python train.py --model="multi-label audio tagger" --dataset="short made-up English sentences, spoken by a formant synthesiser in many voices" --noise_aug=0.01 --n_mels=64 --spec_augment=true --norm="batchnorm" --stem="single" --num_labels=202 --init="kaiming_normal" --residual_init="scaled_by_depth" --optimizer="cautious_adamw" --beta2=0.999 --eps=1e-08 --batch_size=512
Rows from block 6 of a small multi-label audio tagger, named by matrix and row number. Rows with one number belong to one channel. Each number is 200 + 30 x the weight over its row's rms, rounded and kept within 0 to 999. All counts start at 0.
After each channel's rows are labels from the 100 clips, of 14848, where the channel reaches its highest value: "peak on" is the class under the peak. Only what is clearly more common there than usual is listed. The data: short made-up English sentences, spoken by a formant synthesiser in many voices.
# convs0: first 3x3 conv (model.blocks.6.convs.0.weight, 144x144x3x3, each kernel summed), inputs 0-143
# convs1: second 3x3 conv (model.blocks.6.convs.1.weight, 144x144x3x3, transposed, each kernel summed), outputs 0-143

convs0.42,200,205,183,179,129,192,232,238,174,233,189,205,171,196,163,133,136,158,222,186,205,207,231,186,146,177,222,167,131,200,181,206,248,216,181,235,172,149,175,228,217,202,202,176,185,224,212,217,138,191,216,177,196,183,186,204,215,105,214,172,220,168,213,185,198,199,212,209,234,148,193,232,165,144,187,141,230,208,165,174,238,210,208,206,220,196,181,244,218,170,241,212,219,161,219,215,223,154,184,201,216,144,220,207,178,206,201,153,160,132,232,215,225,171,169,201,212,198,158,216,152,245,243,207,214,178,212,181,207,196,243,237,170,164,167,206,246,233,186,171,220,191,215,205
convs1.42,175,175,169,201,162,174,171,191,226,188,147,220,193,237,249,222,158,155,181,165,231,208,207,230,177,202,170,182,232,137,213,188,175,239,189,246,152,212,239,164,161,173,179,216,201,186,224,209,182,216,181,186,296,190,209,185,219,173,228,220,206,186,212,204,174,241,220,229,183,214,187,154,164,210,170,213,221,236,202,210,185,201,200,211,183,193,255,141,140,194,233,154,185,258,200,194,219,162,190,183,178,227,184,192,166,176,196,182,191,151,201,182,190,123,180,196,235,160,206,196,109,216,147,192,185,167,180,200,168,187,160,200,209,140,185,206,194,265,228,178,180,248,188,189
peak on: /ɑ/

convs0.61,180,183,172,211,128,214,242,197,195,149,187,180,128,150,119,201,194,169,205,213,176,173,169,195,201,190,153,216,183,163,198,164,221,197,127,229,172,235,157,182,201,201,148,171,206,99,166,186,221,192,194,203,185,177,212,164,167,228,204,197,204,210,176,156,244,133,182,193,262,138,156,190,217,205,190,197,227,220,179,207,178,203,208,226,189,222,271,162,223,171,236,206,130,178,204,213,189,233,138,230,230,217,230,219,224,222,201,216,193,159,187,182,172,187,151,197,149,195,182,204,212,196,219,185,183,184,243,162,202,218,212,177,214,209,180,192,197,202,176,189,180,193,193,213
convs1.61,118,196,227,150,190,167,201,148,161,243,189,255,185,150,136,238,219,217,208,189,218,233,201,241,245,204,138,221,193,205,179,249,202,192,206,203,214,177,258,206,168,169,164,229,198,159,197,204,193,169,230,193,164,168,184,162,214,239,152,217,161,243,246,149,205,199,209,189,180,209,181,207,184,139,186,186,245,190,206,207,159,203,196,146,174,189,193,214,186,161,173,179,300,228,208,185,138,187,206,254,179,144,186,186,225,181,223,208,224,193,180,174,278,226,214,197,218,186,231,223,212,228,173,177,191,211,196,173,192,172,214,189,217,155,209,198,192,203,203,233,213,199,193,180
peak on: /ɑ/

convs0.119,230,161,235,182,182,218,204,173,165,205,195,142,179,158,217,221,172,140,191,184,185,203,151,151,187,172,202,174,260,227,207,230,216,231,212,182,201,175,188,144,235,187,136,186,204,194,185,208,205,232,189,158,199,175,205,206,186,179,190,172,233,138,178,254,244,173,190,193,122,175,180,173,188,183,205,192,159,205,190,186,202,220,220,221,236,217,252,132,180,211,205,247,232,198,211,215,200,166,217,178,182,161,246,178,209,172,202,230,170,170,188,193,149,187,157,156,209,231,181,168,178,164,156,140,149,179,214,197,256,134,170,210,237,174,198,185,196,167,216,153,206,171,149,199
convs1.119,230,198,188,200,168,130,194,204,146,167,184,207,191,171,159,207,201,249,198,206,230,180,214,213,224,158,185,218,184,215,198,185,179,155,202,207,141,192,176,237,205,202,184,175,138,223,210,213,204,197,161,148,229,181,222,143,213,187,117,189,186,221,168,198,161,211,206,172,138,202,227,162,182,206,238,171,205,191,203,259,167,212,186,193,168,174,260,216,213,233,188,184,148,191,200,174,174,192,196,98,210,168,141,219,115,220,233,200,167,261,209,201,206,189,181,180,226,228,240,198,191,196,200,201,184,189,219,193,181,202,152,212,151,233,142,225,195,200,174,162,204,190,153,204
peak on: /t/

convs0.93,195,212,199,185,205,203,164,224,244,152,206,226,198,244,172,223,201,186,206,202,180,190,231,202,151,192,141,196,195,211,212,194,221,204,213,208,238,180,210,172,255,221,198,154,209,243,231,211,161,164,148,235,159,169,261,178,247,217,137,235,151,175,228,183,203,198,241,149,229,133,206,172,202,173,197,207,206,204,118,170,209,186,223,225,221,233,203,197,186,215,223,166,176,220,141,214,159,158,150,213,195,206,150,226,228,251,188,224,207,157,204,235,202,218,218,189,200,186,134,295,222,231,212,184,207,190,211,189,215,181,171,218,179,218,228,246,219,241,227,176,216,156,226,186
convs1.93,149,175,183,198,177,194,208,142,163,191,179,222,177,183,166,196,161,194,158,179,239,148,209,186,122,201,174,160,216,182,173,197,190,209,190,198,172,229,159,219,215,162,206,166,194,145,219,194,220,176,129,207,215,140,153,179,206,203,218,232,186,199,183,237,156,203,192,195,167,183,165,184,200,174,209,216,174,144,191,244,219,189,167,186,189,240,183,137,184,153,224,238,230,234,216,151,140,175,170,142,208,216,155,213,215,180,149,152,220,257,174,180,174,150,160,178,169,147,157,215,168,178,202,181,195,235,221,186,190,224,210,160,195,181,202,197,164,195,199,222,132,205,193,199
peak on: /t/

convs0.29,219,218,161,183,239,194,188,189,176,137,209,184,188,188,242,173,217,168,171,171,244,222,170,184,195,205,211,210,179,158,192,197,244,154,214,134,179,159,187,202,196,180,232,170,177,226,202,204,204,236,238,134,203,158,252,212,221,175,163,197,188,180,191,168,173,140,228,189,260,226,199,213,205,194,200,182,177,234,203,178,159,199,162,197,211,101,231,244,195,178,185,188,193,139,162,167,176,197,209,150,159,178,169,209,139,270,226,165,217,174,167,168,188,229,164,221,158,127,167,236,217,188,192,177,187,165,208,181,189,180,225,210,187,187,194,176,233,209,173,240,191,195,174,163
convs1.29,267,169,222,224,214,181,203,169,236,217,145,180,231,179,190,189,229,151,183,174,179,239,227,151,235,257,135,209,205,166,192,176,96,206,185,218,208,174,190,215,209,200,205,203,199,175,211,155,184,203,213,231,185,210,154,188,226,163,163,128,151,179,211,179,167,205,191,234,253,211,214,192,154,277,193,202,160,210,202,230,209,211,210,205,120,240,160,215,209,183,217,171,190,230,171,172,144,229,201,213,210,237,170,220,194,171,208,217,201,242,218,234,182,180,175,187,143,212,189,232,166,180,218,193,245,194,209,203,222,205,145,183,158,179,208,216,211,177,172,194,214,227,248,229
peak on: /t/

convs0.63,198,276,189,171,161,216,224,231,206,179,149,244,202,199,191,212,239,188,189,158,167,211,137,187,176,214,175,220,166,235,181,145,229,215,203,211,208,170,162,175,209,148,211,206,206,162,175,219,125,194,232,237,195,230,211,219,233,196,118,181,208,181,161,118,198,151,180,217,207,207,180,151,195,186,185,165,154,190,209,186,114,155,212,134,225,226,222,218,161,148,200,191,163,187,171,235,204,183,168,194,219,170,233,202,199,192,197,240,220,162,218,178,182,204,220,172,214,205,161,201,202,173,204,178,175,208,187,208,217,206,160,146,242,227,195,214,168,181,196,171,139,200,198,173
convs1.63,191,176,240,171,187,199,208,199,185,151,116,176,273,203,187,208,154,230,216,204,213,178,173,176,243,199,158,181,190,222,209,178,198,222,193,142,180,172,147,180,195,160,274,202,205,167,195,166,240,188,210,185,202,216,209,176,168,234,223,217,169,203,184,253,193,195,204,155,198,213,187,135,107,209,260,215,205,202,151,219,250,227,185,207,191,206,209,182,177,143,217,171,186,222,164,194,196,171,171,181,196,189,138,178,227,247,177,201,239,185,190,188,201,159,181,206,184,211,181,228,119,163,206,161,254,199,161,192,188,202,239,204,183,148,198,218,219,224,199,187,174,157,208,234
peak on: /ɑ/

convs0.70,216,189,204,188,116,238,199,240,181,209,175,258,221,194,201,214,180,161,195,231,187,226,231,165,229,182,159,181,151,220,184,192,150,212,182,210,216,181,246,157,241,195,200,176,215,219,236,146,148,155,234,208,185,193,194,176,184,145,221,186,238,166,211,185,177,204,141,224,195,203,193,219,158,156,157,145,164,208,131,159,166,176,204,262,208,224,217,225,238,159,211,175,177,216,184,274,168,175,217,200,243,189,196,241,198,171,215,216,210,172,249,230,195,229,257,193,167,172,159,172,180,198,222,178,206,222,174,206,256,200,221,203,206,137,191,204,174,234,186,175,180,178,224,203
convs1.70,222,152,184,192,167,199,172,224,186,212,153,198,218,231,222,189,188,217,169,159,226,203,251,186,220,200,187,203,253,240,221,199,185,200,171,219,148,198,186,200,187,170,219,205,221,195,214,218,178,110,159,193,202,217,207,169,177,206,205,209,213,268,229,229,123,209,202,156,184,219,222,153,149,186,220,236,177,174,176,187,195,195,234,172,200,186,198,199,148,221,167,182,235,180,207,194,162,180,183,247,150,174,117,108,197,174,184,193,195,236,211,180,247,131,180,154,252,225,211,213,196,163,173,183,195,215,197,243,188,146,191,202,242,226,270,209,198,200,233,191,188,224,194,204
peak on: /ɑ/

convs0.114,127,239,168,210,233,185,222,201,211,172,226,174,206,212,183,177,206,196,207,177,208,164,210,249,184,153,170,151,242,241,185,179,199,183,194,179,213,203,181,152,196,219,147,247,252,196,188,171,232,224,184,190,166,182,176,139,204,272,152,236,211,216,174,152,209,192,197,164,197,241,202,133,189,186,230,234,171,205,205,141,196,174,200,260,170,224,210,182,210,247,187,195,241,141,157,144,212,210,185,168,198,195,174,206,237,191,182,213,218,209,184,141,217,155,208,210,163,235,208,151,204,186,189,157,157,198,217,190,177,211,168,159,229,204,166,179,154,170,135,183,210,149,200,207
convs1.114,243,201,223,209,185,218,225,195,188,155,182,234,183,158,150,173,178,222,150,189,230,150,198,188,196,172,126,261,161,199,215,178,189,223,190,165,179,244,228,202,167,269,226,171,196,185,209,210,196,218,139,206,214,180,181,193,214,182,224,219,247,237,224,194,137,219,217,231,176,198,196,186,140,184,194,133,226,217,208,214,171,190,169,178,165,244,200,249,263,201,270,230,213,222,229,196,213,193,213,165,230,239,253,193,218,148,218,218,145,238,197,226,185,187,222,144,185,193,210,204,201,206,184,211,228,221,202,214,188,245,177,220,175,183,194,155,173,192,242,165,239,229,221,262
peak on: /ɑ/

convs0.9,220,216,198,182,176,137,201,226,203,185,193,161,191,194,218,195,194,169,185,176,236,179,183,198,202,219,213,294,174,232,197,212,235,202,161,203,186,137,135,262,175,182,171,105,210,219,193,239,188,161,239,209,184,150,208,221,167,221,225,209,218,162,164,211,200,218,196,231,253,190,255,194,209,168,209,190,167,178,212,149,216,251,177,151,228,182,188,243,209,186,201,184,137,186,253,220,194,177,191,205,155,162,210,200,177,244,176,151,175,198,188,195,158,201,218,219,156,198,141,172,162,185,254,178,232,224,202,139,187,150,186,187,218,183,206,205,201,229,241,183,197,190,196,223
convs1.9,213,169,177,198,194,245,202,173,146,162,131,215,203,190,245,264,160,209,215,202,197,206,197,194,231,149,194,206,206,149,177,240,234,180,211,232,155,153,198,203,154,145,209,191,244,165,200,160,203,219,211,185,185,176,198,171,191,174,223,168,156,199,210,233,218,233,149,206,217,130,158,208,175,220,171,213,107,208,143,235,214,229,216,230,194,196,243,193,174,164,245,177,240,230,210,166,215,222,201,185,166,148,192,184,178,190,178,175,191,160,254,151,155,217,180,198,172,138,212,191,239,177,225,183,173,160,205,188,204,198,154,211,163,183,242,198,195,186,208,187,245,178,194,192
peak on: /t/

convs0.75,168,203,181,145,163,227,229,241,164,231,186,165,171,213,180,194,204,175,161,191,159,179,195,213,164,184,205,178,162,205,194,182,217,172,130,200,164,174,188,171,183,186,185,178,211,234,150,126,202,218,194,190,135,203,209,234,150,138,205,214,273,171,187,215,159,169,172,199,209,234,213,233,185,192,219,104,131,225,198,208,212,235,199,207,205,221,187,203,228,204,176,247,162,213,201,204,224,202,215,220,175,182,168,179,152,202,195,205,196,151,185,181,189,210,192,243,238,205,235,208,204,198,220,184,241,212,174,179,219,159,178,174,172,124,176,171,223,235,157,235,213,136,153,181
convs1.75,142,170,214,155,219,200,257,170,268,211,179,220,144,174,196,212,181,228,191,257,189,193,125,164,148,198,231,189,190,222,159,191,222,202,202,223,197,152,152,167,193,229,154,171,241,177,208,172,177,236,152,224,212,227,217,181,222,187,202,209,140,211,205,156,165,220,216,202,177,171,152,173,158,201,159,121,200,152,180,174,204,194,147,211,253,172,220,151,184,146,167,201,199,223,203,184,237,180,205,213,203,203,188,190,207,227,156,203,194,159,179,178,215,206,180,163,207,217,245,146,257,192,191,221,159,186,180,211,214,213,184,221,193,169,164,225,171,213,247,188,172,223,207,236
peak on: /ɑ/